A small model that answers yes/no questions on an image's attributes, trained from scratch: fusion encoder layers 8.
Rows from block 8 of the image encoder, named by matrix and row number. Rows with one number belong to one channel. Each number is 200 + 40 x the weight over its row's rms, rounded and kept within 0 to 999. All counts start at 0. After the name is the row's rms in percent of the matrix's.
# convs0: first 3x3 conv, stride 2 (encoder.blocks.8.convs.0.weight, 96x64x3x3), inputs 56-63, a 3x3 kernel for each
# convs1: second 3x3 conv (encoder.blocks.8.convs.1.weight, 96x96x3x3, transposed), outputs 56-63, a 3x3 kernel for each
convs0.35,098,184,167,202,167,184,164,198,167,160,176,219,233,171,218,222,175,201,237,162,150,250,161,197,254,149,155,245,140,164,249,160,219,282,177,247,233,148,194,196,120,250,217,128,219,210,182,182,170,231,209,183,207,205,166,196,195,238,215,189,254,177,166,218,279,224,123,289,197,142,312,199,112
convs1.35,102,208,184,152,191,176,172,171,174,190,227,210,225,221,185,182,192,159,190,174,192,186,173,219,172,190,220,194,183,184,200,219,142,202,235,169,180,196,211,178,198,213,190,178,181,186,150,148,223,121,135,231,128,122,231,221,202,135,221,152,138,246,214,196,236,202,250,236,193,218,315,203,178
convs0.36,091,201,199,136,121,121,112,134,120,122,141,144,123,187,132,111,170,170,179,142,141,197,144,117,139,221,189,123,153,159,211,196,266,273,188,182,282,239,160,177,215,153,200,186,178,145,183,213,221,155,209,220,210,192,165,129,138,185,228,223,152,146,220,210,228,154,97,156,122,156,195,238,257
convs1.36,087,84,125,185,245,225,208,208,241,176,269,296,297,283,267,209,259,253,230,201,210,210,145,188,128,143,212,158,207,199,163,220,157,195,208,149,229,239,270,224,236,284,261,266,269,249,212,209,200,173,171,233,168,147,225,153,124,185,185,226,180,198,195,225,171,90,189,177,204,129,169,288,259
convs0.37,094,141,213,245,181,224,220,181,187,215,227,226,217,213,213,171,233,191,169,124,187,237,132,192,257,198,225,238,179,177,144,281,238,157,299,270,207,180,199,120,307,270,194,238,241,204,187,214,249,214,225,242,194,196,250,172,154,243,187,160,193,165,179,188,291,225,233,208,197,227,185,110,187
convs1.37,093,185,195,214,224,240,247,300,183,200,219,227,222,206,217,198,264,210,230,225,156,177,170,276,237,204,157,150,293,202,182,255,184,168,278,165,171,248,170,234,175,156,155,208,203,253,175,192,211,200,222,262,164,236,181,278,269,170,223,179,161,191,192,217,226,155,172,123,246,221,135,205,198
convs0.38,102,214,181,187,204,224,205,186,232,226,174,231,204,157,207,174,218,247,192,210,251,200,223,334,192,197,302,237,218,233,154,228,219,86,145,148,136,212,183,169,187,195,151,151,160,142,225,214,228,204,188,196,169,164,202,184,231,196,165,212,195,151,210,269,181,238,268,111,135,209,165,176,216
convs1.38,101,271,208,123,125,229,253,234,192,183,208,199,251,218,262,290,162,229,281,177,235,146,200,128,255,185,213,229,182,184,132,208,228,138,121,273,205,153,221,201,184,196,241,197,147,202,213,234,226,184,199,151,181,251,161,182,184,187,186,164,235,181,216,221,214,229,215,256,154,181,232,171,162
convs0.39,102,180,185,215,227,208,240,227,223,234,172,232,226,165,226,212,216,208,225,199,227,189,232,229,196,191,248,212,187,179,154,188,177,146,213,195,188,216,341,284,211,265,258,183,183,187,189,182,185,197,196,177,204,243,211,178,188,179,168,200,175,186,223,223,142,57,169,88,105,187,189,229,235
convs1.39,098,255,182,137,140,109,226,226,199,194,171,160,194,189,176,228,216,230,227,211,188,168,187,188,200,227,233,240,137,198,207,185,229,151,188,249,194,144,223,219,192,188,168,184,142,138,217,211,207,231,194,203,188,193,201,288,312,145,211,202,196,213,235,178,191,217,237,181,184,188,170,187,203
convs0.40,103,195,187,176,176,196,168,204,203,207,101,87,127,158,126,150,180,179,185,171,107,149,223,222,176,257,229,204,206,114,139,182,146,192,171,173,243,187,158,161,237,217,205,220,197,215,192,195,194,147,159,179,123,110,151,153,139,139,168,193,179,201,217,181,225,262,208,185,196,159,207,164,151
convs1.40,097,190,248,242,258,216,221,203,179,155,223,203,189,208,196,203,204,213,195,181,253,197,206,209,88,180,187,162,238,259,210,183,210,215,217,240,198,205,150,171,179,123,136,246,202,175,249,203,187,154,236,202,140,188,222,221,166,176,186,225,216,232,215,220,169,161,143,303,256,186,168,194,274
convs0.41,097,191,172,226,202,223,207,228,197,205,179,173,147,178,186,174,259,198,169,202,217,196,216,237,209,201,173,204,155,189,163,158,125,99,208,195,120,252,279,201,236,172,157,216,147,81,197,187,203,214,207,214,222,197,245,193,212,203,211,219,241,145,199,240,253,193,154,186,163,147,208,225,251
convs1.41,089,280,164,161,213,164,297,202,190,214,151,193,209,203,239,256,176,286,272,206,251,160,148,226,239,245,234,206,171,203,165,190,235,147,82,216,195,151,213,187,162,205,241,197,194,208,246,229,258,224,151,135,199,231,142,212,253,184,183,154,235,173,176,178,256,225,217,281,212,210,249,160,173
convs0.42,106,163,167,160,163,179,203,225,217,217,200,190,160,206,198,186,210,215,269,174,231,243,170,191,206,185,181,206,207,150,175,168,198,210,243,234,293,261,160,223,211,184,269,163,200,218,206,203,198,219,195,173,205,151,135,195,142,138,215,236,206,237,228,211,216,263,204,194,181,211,115,153,220
convs1.42,122,151,164,165,301,284,230,160,201,118,226,251,227,233,209,179,182,237,215,195,182,221,192,172,176,156,189,187,204,174,201,209,195,283,197,174,203,263,245,225,209,174,206,266,223,240,124,160,150,189,188,242,127,193,228,175,126,159,244,206,195,212,164,210,154,138,96,228,239,200,100,202,231
convs0.43,096,199,195,185,158,131,131,116,111,119,166,202,158,190,220,186,214,219,210,178,182,113,182,197,150,203,218,165,249,253,171,275,220,210,276,212,196,102,42,177,138,102,167,169,232,245,182,216,189,189,198,244,215,215,225,176,209,218,200,164,227,179,208,198,233,280,247,171,220,211,217,218,238
convs1.43,090,188,193,200,105,153,181,170,181,161,292,288,259,275,293,234,232,255,229,234,175,233,248,147,202,201,165,182,208,205,181,218,213,186,202,261,180,266,297,287,231,298,311,299,249,276,217,163,204,94,209,197,159,170,199,165,130,135,212,240,181,232,191,249,258,207,137,150,177,194,110,185,249
convs0.44,102,199,193,216,166,198,194,175,181,183,164,154,148,166,186,164,155,197,189,202,233,143,157,222,204,108,190,226,239,136,94,135,129,168,198,192,199,123,201,300,191,234,251,283,239,205,176,153,141,177,135,131,174,188,126,179,215,194,201,216,213,192,200,191,297,144,195,233,99,146,207,170,200
convs1.44,109,153,226,221,259,273,153,223,237,149,169,195,205,261,225,240,229,233,229,180,233,172,185,164,163,258,196,225,263,224,191,227,169,209,206,185,170,240,243,261,205,244,234,308,259,225,256,271,170,185,129,235,186,200,167,250,251,170,176,194,240,211,178,210,100,212,240,213,230,171,188,210,197
convs0.45,106,151,198,206,122,171,233,133,185,232,185,147,182,179,144,189,175,195,214,211,210,215,175,178,199,193,200,160,116,146,185,200,262,227,208,225,199,193,209,227,235,178,189,191,140,161,154,185,174,157,221,227,166,255,218,137,110,176,185,200,178,222,235,222,229,181,182,165,141,230,138,176,256
convs1.45,102,112,139,211,226,291,195,236,259,185,233,248,238,221,242,170,257,223,269,166,183,223,186,245,123,130,162,184,215,213,218,215,216,228,242,190,178,252,228,247,218,214,186,219,244,248,157,178,161,159,205,200,119,194,196,153,217,203,243,163,216,221,182,209,217,101,75,114,239,225,171,179,278
convs0.46,094,234,212,157,200,182,189,184,178,168,179,182,155,179,206,183,162,185,174,244,187,220,247,170,190,265,230,196,215,126,181,120,174,208,137,73,168,226,152,188,236,149,140,241,141,129,165,180,192,171,188,206,170,176,206,241,170,217,219,211,238,203,230,184,175,235,181,221,203,193,194,196,226
convs1.46,092,171,237,236,208,181,204,231,184,115,215,241,239,125,233,201,196,176,204,191,180,212,214,187,197,198,246,205,200,238,149,137,271,179,194,210,210,227,169,161,204,198,152,210,207,152,259,216,229,152,267,165,220,166,184,202,223,185,187,173,178,192,214,218,161,199,216,160,238,228,199,252,144
convs0.47,099,194,177,194,203,179,199,214,202,228,178,166,189,168,141,156,152,199,188,180,184,210,161,204,191,167,187,191,262,243,248,242,233,249,222,190,253,121,212,244,189,246,234,209,256,188,228,221,242,207,205,217,214,201,217,164,147,178,177,185,203,189,208,203,237,206,151,193,175,182,151,176,200
convs1.47,090,133,139,175,161,206,239,208,269,238,217,238,272,283,354,324,298,330,357,251,210,202,222,231,191,240,232,226,195,190,188,216,192,221,218,196,167,198,213,228,214,220,228,207,183,210,229,165,205,195,164,211,213,216,180,231,209,175,214,214,176,219,139,142,143,190,220,121,183,169,212,266,260
convs0.48,094,151,142,138,224,192,166,213,211,220,205,189,173,241,191,153,220,261,217,114,157,186,171,193,186,183,216,173,223,171,155,203,196,151,174,178,171,176,233,200,153,299,271,174,253,258,195,200,173,234,197,171,269,191,193,156,219,188,233,188,152,223,201,194,236,251,249,153,182,245,179,152,148
convs1.48,107,184,222,235,136,192,222,266,154,189,210,233,225,191,206,245,176,164,205,124,191,211,190,178,217,206,152,247,238,176,167,208,211,191,139,180,203,165,221,222,199,123,201,217,202,202,229,36,114,195,250,153,168,203,181,190,121,229,179,192,218,209,182,196,186,218,185,211,124,195,188,57,214
convs0.49,098,223,207,170,159,148,140,159,157,140,156,180,177,172,207,181,188,196,199,173,133,202,240,147,212,174,176,252,244,134,137,218,150,230,168,187,304,213,112,179,143,172,231,175,205,240,200,218,200,187,195,200,151,139,155,172,138,188,218,210,202,200,186,203,112,227,127,193,213,141,251,233,180
convs1.49,097,177,231,160,253,232,185,190,151,116,233,265,260,220,201,221,150,195,214,137,219,197,213,173,222,182,227,174,229,285,217,223,177,185,201,184,157,240,227,161,174,216,210,217,255,220,145,210,197,123,232,190,103,138,210,186,165,168,216,189,167,240,197,216,92,163,162,283,202,147,192,205,199
convs0.50,096,150,181,176,166,199,204,154,195,172,174,197,191,192,173,153,167,144,185,180,55,209,223,208,169,239,206,180,76,114,120,157,165,160,115,113,166,181,227,214,185,199,220,172,194,176,158,209,146,195,191,205,167,173,184,179,145,186,217,198,198,194,220,180,162,186,130,207,199,148,180,204,223
convs1.50,092,269,250,165,192,167,222,177,176,98,208,210,235,158,190,216,159,197,163,174,209,170,219,204,205,167,246,199,152,249,203,115,232,197,259,161,188,156,172,141,169,190,210,170,175,198,201,231,236,148,202,156,194,140,183,237,223,177,236,178,175,224,243,215,236,227,221,222,186,172,264,159,170
convs0.51,095,172,194,232,203,216,200,221,206,200,179,193,203,176,233,212,233,226,241,147,129,218,197,132,179,179,135,230,167,136,199,163,161,191,172,179,205,207,216,141,167,151,138,153,183,148,177,238,217,223,237,226,212,214,218,231,226,191,216,206,212,210,183,186,177,208,185,133,178,211,268,242,198
convs1.51,090,211,235,187,199,176,206,120,181,235,141,182,208,135,236,217,195,205,236,241,270,248,182,215,98,195,209,187,162,199,184,175,188,206,231,188,203,189,144,123,123,168,152,159,205,161,206,231,259,200,247,212,269,128,146,214,215,198,202,238,216,155,194,183,229,262,224,196,248,207,173,166,197
convs0.52,099,159,158,165,179,166,168,207,191,228,167,185,140,187,186,168,173,171,220,143,260,190,155,215,234,228,162,213,146,158,165,190,164,134,245,227,184,124,225,292,138,200,239,134,194,214,180,192,211,195,180,202,181,197,206,147,202,223,144,199,179,209,203,186,197,163,128,232,221,243,190,201,248
convs1.52,099,183,280,234,198,217,201,180,191,178,241,247,218,240,255,224,198,226,262,206,184,173,205,253,109,203,137,194,162,186,232,152,246,213,168,259,249,222,184,174,216,169,157,218,198,255,115,95,208,167,202,199,229,204,254,187,169,158,226,212,203,205,199,242,195,186,115,200,190,248,148,31,313
convs0.53,104,204,221,197,161,163,139,139,155,152,175,177,137,187,188,183,176,189,157,238,165,172,243,160,178,212,206,215,116,130,145,142,208,223,244,172,151,150,201,204,111,167,161,189,206,234,144,193,184,175,207,204,171,204,201,201,190,165,176,201,226,158,158,174,178,181,179,287,244,215,242,224,215
convs1.53,102,186,175,210,212,199,151,183,87,86,207,208,229,199,214,215,144,182,186,257,210,186,210,162,245,219,220,187,180,246,235,192,251,200,162,193,232,203,194,142,205,220,185,173,183,173,153,245,206,175,196,166,179,206,175,181,226,216,145,148,218,226,229,206,159,170,169,215,185,221,242,244,150
convs0.54,108,198,166,155,92,112,136,90,72,124,174,177,222,164,215,225,225,260,254,174,199,188,203,184,169,115,210,159,221,216,175,139,139,173,164,112,181,161,208,212,164,203,229,184,184,157,113,124,118,125,93,101,109,146,162,184,189,240,186,226,234,234,264,275,213,216,212,195,177,187,205,181,188
convs1.54,087,161,186,194,210,224,255,249,178,191,177,207,197,211,187,194,186,202,213,192,183,234,194,202,197,182,184,156,194,149,155,155,165,207,185,201,255,205,250,289,212,213,238,248,234,237,261,167,185,200,222,216,243,176,220,145,188,236,185,200,207,192,184,240,199,173,223,182,156,221,189,197,227
convs0.55,102,260,258,191,248,260,228,242,212,236,181,223,233,233,237,255,228,263,240,133,157,156,193,258,214,235,292,265,154,239,282,216,230,166,205,161,165,192,172,208,157,182,154,158,166,184,207,202,203,227,262,215,155,194,194,163,216,267,177,218,247,172,191,230,238,131,167,200,191,158,124,134,180
convs1.55,099,201,172,167,79,215,237,214,186,213,145,126,192,188,213,218,164,188,206,226,211,177,186,197,301,232,188,168,169,210,161,198,229,155,197,174,151,211,271,233,149,199,218,196,163,235,186,167,262,221,218,145,254,212,189,150,190,205,194,217,206,163,145,171,278,200,172,214,190,220,145,129,223
convs0.56,111,192,230,224,182,194,203,219,198,215,206,193,200,178,183,214,184,210,235,183,159,166,246,178,203,232,140,202,142,168,159,226,119,128,93,110,225,310,259,244,254,192,170,202,198,201,169,188,176,195,189,177,188,158,179,179,166,173,189,220,180,227,227,191,23,96,53,144,192,139,235,213,172
convs1.56,110,283,278,215,263,194,170,194,188,139,214,204,215,154,209,218,200,224,204,188,259,183,180,234,160,194,237,220,138,266,246,231,158,166,208,229,140,201,174,186,195,203,212,236,228,232,130,283,241,248,192,208,219,188,190,203,271,224,250,190,204,213,219,215,161,252,272,248,236,252,202,148,211
convs0.57,103,227,203,213,210,170,188,197,198,209,215,199,204,221,183,230,208,215,232,193,185,210,167,138,189,219,100,132,224,205,229,231,346,290,153,236,227,108,174,199,133,168,220,164,239,238,208,201,222,178,168,192,206,166,205,222,201,201,219,205,231,253,220,200,317,183,128,260,211,192,207,269,217
convs1.57,114,81,91,198,246,228,99,146,211,237,197,185,197,228,191,163,220,200,186,211,210,225,143,218,214,207,129,184,179,189,184,162,100,278,203,156,287,276,242,207,215,179,181,215,177,220,234,225,198,212,152,242,127,200,241,172,165,223,203,209,239,226,198,220,232,140,163,165,219,139,225,246,277
convs0.58,097,206,184,228,183,179,238,188,185,227,235,230,217,227,253,242,216,233,212,218,173,206,214,176,219,180,177,198,172,169,210,123,134,229,152,198,208,156,168,184,211,206,218,225,204,216,202,175,189,191,176,197,207,200,200,184,211,214,262,236,238,223,231,206,220,200,161,244,205,157,228,215,153
convs1.58,110,109,75,171,201,194,205,187,253,212,193,188,188,210,184,166,200,182,199,200,240,181,227,180,156,186,190,161,244,163,158,223,148,191,208,110,175,212,173,185,189,208,192,184,237,195,252,158,148,169,156,228,123,164,209,195,207,196,205,180,142,244,159,161,167,171,246,170,232,230,199,247,226
convs0.59,102,182,205,208,190,196,232,207,192,198,165,163,166,198,197,202,187,224,231,219,198,181,196,227,245,177,212,257,247,208,94,271,291,146,185,218,196,136,173,229,185,195,239,165,183,214,217,224,212,192,201,198,204,200,208,184,164,200,163,176,203,193,165,159,229,215,271,207,187,197,205,184,201
convs1.59,105,160,124,147,102,219,269,231,208,220,225,226,248,187,221,208,199,216,224,176,151,224,206,229,237,192,144,182,234,180,207,259,208,227,250,215,239,188,236,247,189,170,217,192,151,241,147,158,163,198,234,274,223,252,213,222,192,197,218,216,225,195,258,225,152,217,175,136,182,192,171,217,208
convs0.60,103,199,196,226,229,197,195,200,190,167,215,219,178,233,199,162,176,193,162,196,194,217,220,175,146,250,169,140,137,112,187,204,132,218,227,135,131,170,208,226,154,128,221,129,108,188,161,208,207,158,219,181,139,161,163,192,176,188,174,189,185,226,197,164,173,184,174,223,224,226,182,243,264
convs1.60,110,224,261,232,196,212,204,175,185,136,213,235,205,182,253,214,190,247,265,224,211,199,231,168,175,221,214,163,221,239,241,126,264,176,186,253,230,230,157,178,206,211,155,180,219,233,207,207,239,194,209,175,201,225,186,200,248,204,199,161,209,233,135,180,249,241,190,201,224,270,286,144,217
convs0.61,092,198,199,175,170,159,175,142,185,144,164,190,203,212,194,179,174,160,139,169,145,262,157,185,224,155,211,193,104,188,217,194,223,245,228,237,208,181,241,200,217,308,239,185,229,201,182,161,185,207,207,177,180,197,202,174,160,170,202,212,203,135,148,167,213,161,73,243,158,197,237,172,189
convs1.61,103,229,222,190,212,225,211,180,134,186,220,275,239,209,165,197,228,121,163,146,135,186,151,235,233,153,260,198,219,251,187,258,200,201,235,148,202,239,223,181,201,221,199,175,223,230,187,212,203,147,160,255,90,140,241,235,240,205,235,186,166,246,217,178,219,193,281,148,208,201,277,182,182
convs0.62,100,207,228,208,223,220,234,224,236,217,188,184,177,214,196,171,206,197,160,205,193,136,224,214,186,187,177,156,175,255,184,180,216,197,189,267,227,225,54,104,176,41,98,126,135,168,229,246,265,248,235,267,228,240,276,159,213,162,185,221,187,157,186,181,192,190,209,123,169,229,168,220,236
convs1.62,093,184,164,116,154,223,265,114,245,251,213,200,164,207,220,196,233,228,197,236,201,226,195,169,214,185,185,122,210,160,110,213,183,168,173,198,180,239,221,202,188,197,190,183,204,194,228,202,217,201,185,149,221,217,179,190,187,250,176,193,213,152,111,119,266,207,184,239,220,220,209,182,216
convs0.63,098,194,196,221,158,169,195,187,161,164,209,217,172,209,171,151,204,190,157,180,192,207,136,222,220,150,165,211,126,175,200,129,221,252,143,192,189,130,208,279,156,239,273,144,153,161,207,180,195,227,183,160,276,231,206,168,191,187,221,245,208,223,219,228,281,152,153,236,163,167,257,142,175
convs1.63,106,211,180,161,216,203,222,201,174,216,244,229,259,241,202,229,217,177,216,159,211,148,140,235,169,158,175,187,231,223,195,261,200,201,268,200,200,174,197,199,216,227,209,195,196,181,194,213,172,170,153,257,71,128,217,237,211,177,251,184,182,269,234,176,233,168,207,214,208,232,238,221,201
convs0.64,103,189,197,213,220,192,196,215,250,190,230,222,261,169,183,210,197,183,203,195,217,230,203,191,249,184,76,170,146,213,233,180,198,232,182,252,230,229,208,172,178,239,210,157,205,215,168,206,198,244,224,232,201,235,207,224,185,206,200,180,211,188,145,164,257,217,144,295,287,152,220,241,207
convs1.64,107,213,211,216,191,179,158,192,156,226,181,231,221,190,203,232,226,180,256,189,171,191,214,230,150,237,233,200,243,214,152,197,186,211,250,181,207,190,222,189,206,229,192,222,224,230,259,234,211,175,155,172,140,149,244,253,170,134,199,180,181,273,245,186,239,212,223,182,210,231,281,201,265
convs0.65,094,223,208,226,188,153,189,148,163,157,143,154,165,197,223,237,206,268,284,191,223,173,218,235,246,178,197,247,237,154,135,225,182,168,278,276,238,140,140,172,151,111,152,184,110,89,151,186,206,147,184,180,112,133,193,172,206,209,224,223,241,242,211,230,225,192,226,157,159,228,123,165,199
convs1.65,088,261,209,179,220,212,172,194,189,126,197,152,138,218,163,129,187,195,202,197,178,231,196,154,186,177,176,206,185,198,200,204,166,180,204,233,201,241,171,179,183,150,187,248,211,189,239,206,230,197,227,231,172,213,232,191,183,203,172,196,197,196,175,228,262,193,127,197,251,208,100,275,302
convs0.66,101,182,162,189,188,206,194,215,183,183,220,198,185,208,202,223,182,162,193,244,265,235,225,271,196,246,246,208,196,217,171,200,223,154,184,122,99,219,315,281,289,242,216,237,157,64,203,228,205,221,207,181,180,212,153,172,199,224,188,177,196,162,165,202,138,79,234,57,70,155,131,172,250
convs1.66,104,222,243,153,182,173,187,217,193,168,172,175,170,142,166,155,167,191,180,223,224,167,183,195,187,200,229,243,216,178,183,185,236,200,193,238,199,127,140,150,196,151,152,218,196,177,239,244,155,224,210,218,165,182,219,216,256,181,192,220,225,205,273,181,212,189,222,200,135,210,157,206,201
convs0.67,101,222,229,244,196,202,216,188,195,183,197,215,153,206,207,195,155,176,179,192,231,177,134,205,242,84,166,216,186,212,145,170,212,164,167,216,176,149,249,237,198,235,282,151,199,202,194,208,220,207,238,203,202,223,149,203,236,185,188,228,196,176,178,212,245,169,237,258,188,158,307,194,112
convs1.67,108,162,201,115,195,182,191,215,186,259,222,192,180,212,151,152,215,185,177,217,195,159,203,260,149,213,171,206,199,144,191,220,200,239,261,218,202,188,208,216,176,182,173,167,162,212,156,187,160,222,202,289,178,173,184,266,250,158,227,231,187,245,214,186,127,233,233,150,219,224,195,196,224
convs0.68,096,166,156,170,207,199,184,219,224,208,212,176,150,231,171,154,206,215,157,180,193,188,195,187,180,181,175,206,220,198,214,299,254,214,284,223,167,155,180,185,196,193,208,252,235,184,209,208,215,205,230,245,185,180,181,162,204,202,174,153,198,182,164,182,245,242,242,230,252,249,220,241,214
convs1.68,102,187,224,209,188,207,162,197,208,123,183,247,198,178,246,233,193,171,227,120,170,187,200,201,154,204,190,204,244,233,187,214,241,218,176,244,230,174,126,214,205,236,134,214,245,220,215,138,200,184,249,168,211,163,193,223,162,161,184,148,198,210,212,223,261,249,226,161,188,215,165,127,169
convs0.69,097,255,260,194,184,227,202,193,174,144,196,171,157,165,192,189,195,218,230,158,159,237,175,154,193,220,184,175,203,220,180,209,241,271,218,234,224,70,210,260,21,146,272,104,206,241,177,220,173,168,200,191,161,197,180,179,135,180,160,205,186,187,243,190,214,233,212,225,242,228,184,215,239
convs1.69,101,109,134,166,201,229,184,174,213,107,251,265,260,213,227,204,205,196,237,185,181,218,242,230,201,196,201,184,163,256,217,162,239,198,227,191,186,266,248,255,213,267,258,232,229,264,142,152,192,204,250,242,148,167,244,190,172,150,202,172,158,234,190,248,177,143,149,198,234,209,229,197,284
convs0.70,104,207,207,213,188,235,215,228,255,187,165,209,191,201,201,188,253,292,240,183,177,181,117,130,175,112,138,179,224,251,201,248,224,221,200,153,191,130,141,246,116,174,240,197,159,243,212,246,206,193,240,169,191,226,192,176,199,237,185,213,220,194,221,228,257,216,103,227,243,137,205,169,208
convs1.70,110,180,138,125,153,263,190,136,152,100,198,160,205,179,190,152,166,143,152,229,157,204,207,195,243,214,130,188,202,175,185,175,203,198,205,186,199,238,257,215,139,225,245,238,190,282,227,137,162,121,172,191,171,218,244,183,204,170,184,160,175,251,200,199,248,216,109,167,161,211,111,155,226
convs0.71,108,205,219,220,186,180,168,150,162,182,174,232,209,160,178,210,171,211,200,179,208,232,148,213,235,212,225,184,33,114,145,141,175,230,191,198,166,251,179,193,282,214,240,227,185,149,153,163,160,171,163,178,172,186,165,164,167,147,211,189,140,207,191,183,198,121,193,166,104,244,178,117,253
convs1.71,112,126,112,207,283,237,220,254,226,141,235,231,227,204,205,201,227,224,256,182,170,183,178,224,132,212,213,102,197,177,234,208,185,179,205,230,178,259,233,211,215,245,216,219,296,201,215,261,209,194,162,232,119,170,182,207,241,217,208,220,175,196,188,161,168,68,214,166,232,236,163,191,224
convs0.72,104,195,196,249,183,202,243,199,183,189,199,200,203,176,181,219,214,194,222,251,219,174,239,183,199,197,210,202,120,112,125,165,161,171,238,216,178,235,276,212,232,312,239,155,258,151,192,184,189,201,211,196,196,205,192,189,199,197,204,208,212,228,215,205,229,169,141,250,129,126,240,108,100
convs1.72,113,172,165,272,163,183,243,281,249,191,200,217,215,187,216,214,236,202,205,184,222,168,181,219,171,200,185,189,199,160,189,197,166,222,280,150,143,151,224,254,198,219,232,221,232,213,271,231,151,209,162,225,196,136,171,268,268,167,195,190,150,185,191,183,138,183,248,123,230,204,181,220,192
convs0.73,091,221,257,227,203,230,213,201,201,197,164,235,180,208,213,216,201,180,193,141,197,237,217,233,277,242,198,242,205,188,211,218,227,209,247,237,244,251,216,123,147,167,95,61,104,138,199,188,206,150,185,237,154,212,253,201,208,229,190,198,223,178,167,235,154,123,179,195,219,229,215,280,240
convs1.73,087,187,199,202,218,237,220,197,245,165,223,192,185,187,192,187,167,171,176,236,181,182,145,169,219,172,189,165,155,210,198,158,201,194,200,200,212,259,206,182,181,191,214,217,201,188,195,247,205,220,185,205,150,234,211,188,195,175,187,216,219,173,206,221,246,134,150,252,232,215,217,182,228
convs0.74,111,221,232,209,231,239,201,207,216,183,203,226,236,252,260,243,244,247,225,119,215,255,111,245,311,131,187,208,191,256,255,193,232,190,182,182,176,167,141,134,160,95,148,195,203,196,202,222,267,207,229,229,157,184,209,180,227,268,184,215,276,198,234,229,305,164,149,168,152,157,188,190,253
convs1.74,105,189,115,119,160,237,228,151,270,277,178,183,185,200,189,187,210,204,174,223,196,210,156,283,197,201,152,137,229,157,171,207,113,142,220,188,167,224,220,179,164,188,190,179,188,163,225,269,228,221,159,205,221,192,112,215,202,187,150,241,243,166,137,131,323,178,186,210,215,188,132,206,240
convs0.75,108,197,250,261,172,225,273,163,196,218,183,239,259,162,195,242,141,195,215,204,199,266,163,208,275,154,196,213,134,177,169,189,242,215,198,214,188,117,216,198,275,287,214,283,225,131,136,208,209,163,181,221,157,149,190,173,184,225,205,166,181,191,169,168,288,225,173,207,54,179,185,121,220
convs1.75,105,167,84,223,173,196,261,249,249,227,185,181,181,184,157,120,212,134,149,196,183,212,147,293,191,192,167,123,285,170,177,246,154,140,314,200,165,229,209,286,212,216,151,194,215,170,236,243,211,164,135,237,149,119,174,265,228,170,192,182,154,192,183,164,239,143,231,87,241,178,147,243,239
convs0.76,102,215,218,233,215,218,217,232,215,233,181,195,205,207,188,167,200,223,176,173,217,186,196,198,159,188,176,159,233,275,199,187,215,181,165,224,179,174,209,245,240,213,183,221,181,177,202,202,188,194,199,169,180,195,216,189,195,207,166,206,197,170,196,177,172,126,190,86,187,249,125,211,257
convs1.76,088,139,134,98,134,207,223,174,230,269,207,169,140,188,156,182,211,218,160,241,233,206,247,164,213,210,177,157,236,176,113,147,206,220,150,202,215,212,227,204,175,196,209,209,211,239,199,194,150,203,199,137,202,215,150,222,225,206,193,224,168,193,169,111,234,217,225,184,167,158,178,156,163
convs0.77,099,252,210,201,279,257,190,268,238,186,218,191,177,173,174,149,213,203,160,126,216,204,159,174,171,127,166,179,270,249,216,218,236,214,212,226,233,112,206,257,182,219,256,195,153,183,217,208,164,203,207,202,221,204,180,178,197,220,182,218,184,190,191,192,226,174,160,150,168,165,189,217,180
convs1.77,100,173,129,101,122,214,221,173,206,259,237,224,241,256,266,245,276,218,231,241,199,204,208,177,216,267,198,254,233,246,161,204,223,257,203,196,154,203,182,206,195,232,217,217,197,239,215,212,170,228,173,164,207,178,180,230,199,170,226,155,154,266,204,184,155,174,159,135,172,165,159,183,192
convs0.78,099,220,183,162,220,169,159,186,192,198,236,200,213,224,200,178,182,175,188,210,208,264,251,138,195,238,162,154,221,209,169,216,225,209,188,237,225,172,148,174,202,167,170,231,184,218,182,208,194,177,208,214,163,179,143,197,212,203,187,147,173,238,178,120,235,232,167,271,278,214,137,195,304
convs1.78,113,187,223,235,226,202,132,160,244,248,159,259,214,213,259,233,275,212,270,209,110,181,233,233,137,243,208,228,172,206,215,132,180,200,188,238,244,235,151,193,239,213,164,213,192,228,225,177,189,187,226,177,167,201,260,241,160,197,191,164,200,256,269,205,228,197,216,158,173,218,163,209,253
convs0.79,093,189,186,182,209,185,190,194,250,230,134,121,141,165,165,153,186,189,188,100,112,161,158,177,174,214,229,231,189,124,176,215,148,150,146,176,160,206,200,205,171,205,212,232,245,273,201,190,189,167,184,192,167,155,193,152,147,180,131,161,197,142,183,166,200,222,203,228,234,236,182,174,219
convs1.79,088,203,235,168,203,180,192,169,171,179,149,211,211,163,177,217,184,153,197,118,103,172,203,212,220,201,167,216,125,201,259,193,225,139,208,210,216,185,146,206,179,235,199,173,191,187,96,151,230,204,193,172,221,248,205,186,201,254,205,151,226,184,232,175,186,204,200,240,127,213,201,90,239
convs0.80,086,195,219,210,222,207,211,249,263,239,53,100,88,130,71,78,99,123,115,201,203,164,156,156,151,203,162,132,214,121,199,254,152,148,203,170,226,164,148,237,181,164,212,248,189,199,218,239,204,211,240,213,213,224,227,175,195,197,175,167,209,172,164,220,184,209,221,151,167,202,193,244,201
convs1.80,070,209,188,205,158,193,202,211,257,281,180,215,306,229,305,322,256,327,397,197,223,206,167,198,148,196,184,186,226,160,184,232,228,142,223,182,145,159,204,151,178,211,189,203,218,172,235,155,270,182,202,139,243,177,197,167,189,173,197,223,147,191,204,148,219,181,247,171,203,234,185,201,238
convs0.81,094,151,152,162,183,152,159,218,235,196,155,129,129,208,169,124,203,198,188,111,174,171,179,193,201,185,190,249,185,195,151,294,227,140,235,168,181,129,230,224,117,244,270,153,263,257,166,166,181,176,162,150,207,190,157,156,174,186,151,200,231,190,198,225,255,188,187,169,204,217,139,134,108
convs1.81,097,242,259,265,161,184,216,203,167,142,205,225,237,215,213,262,200,228,220,228,177,177,207,244,220,192,153,206,161,181,257,181,224,195,199,149,222,191,213,259,197,186,212,195,165,219,119,62,129,54,219,173,141,212,246,112,150,167,203,175,221,212,205,219,251,202,122,181,191,207,138,91,221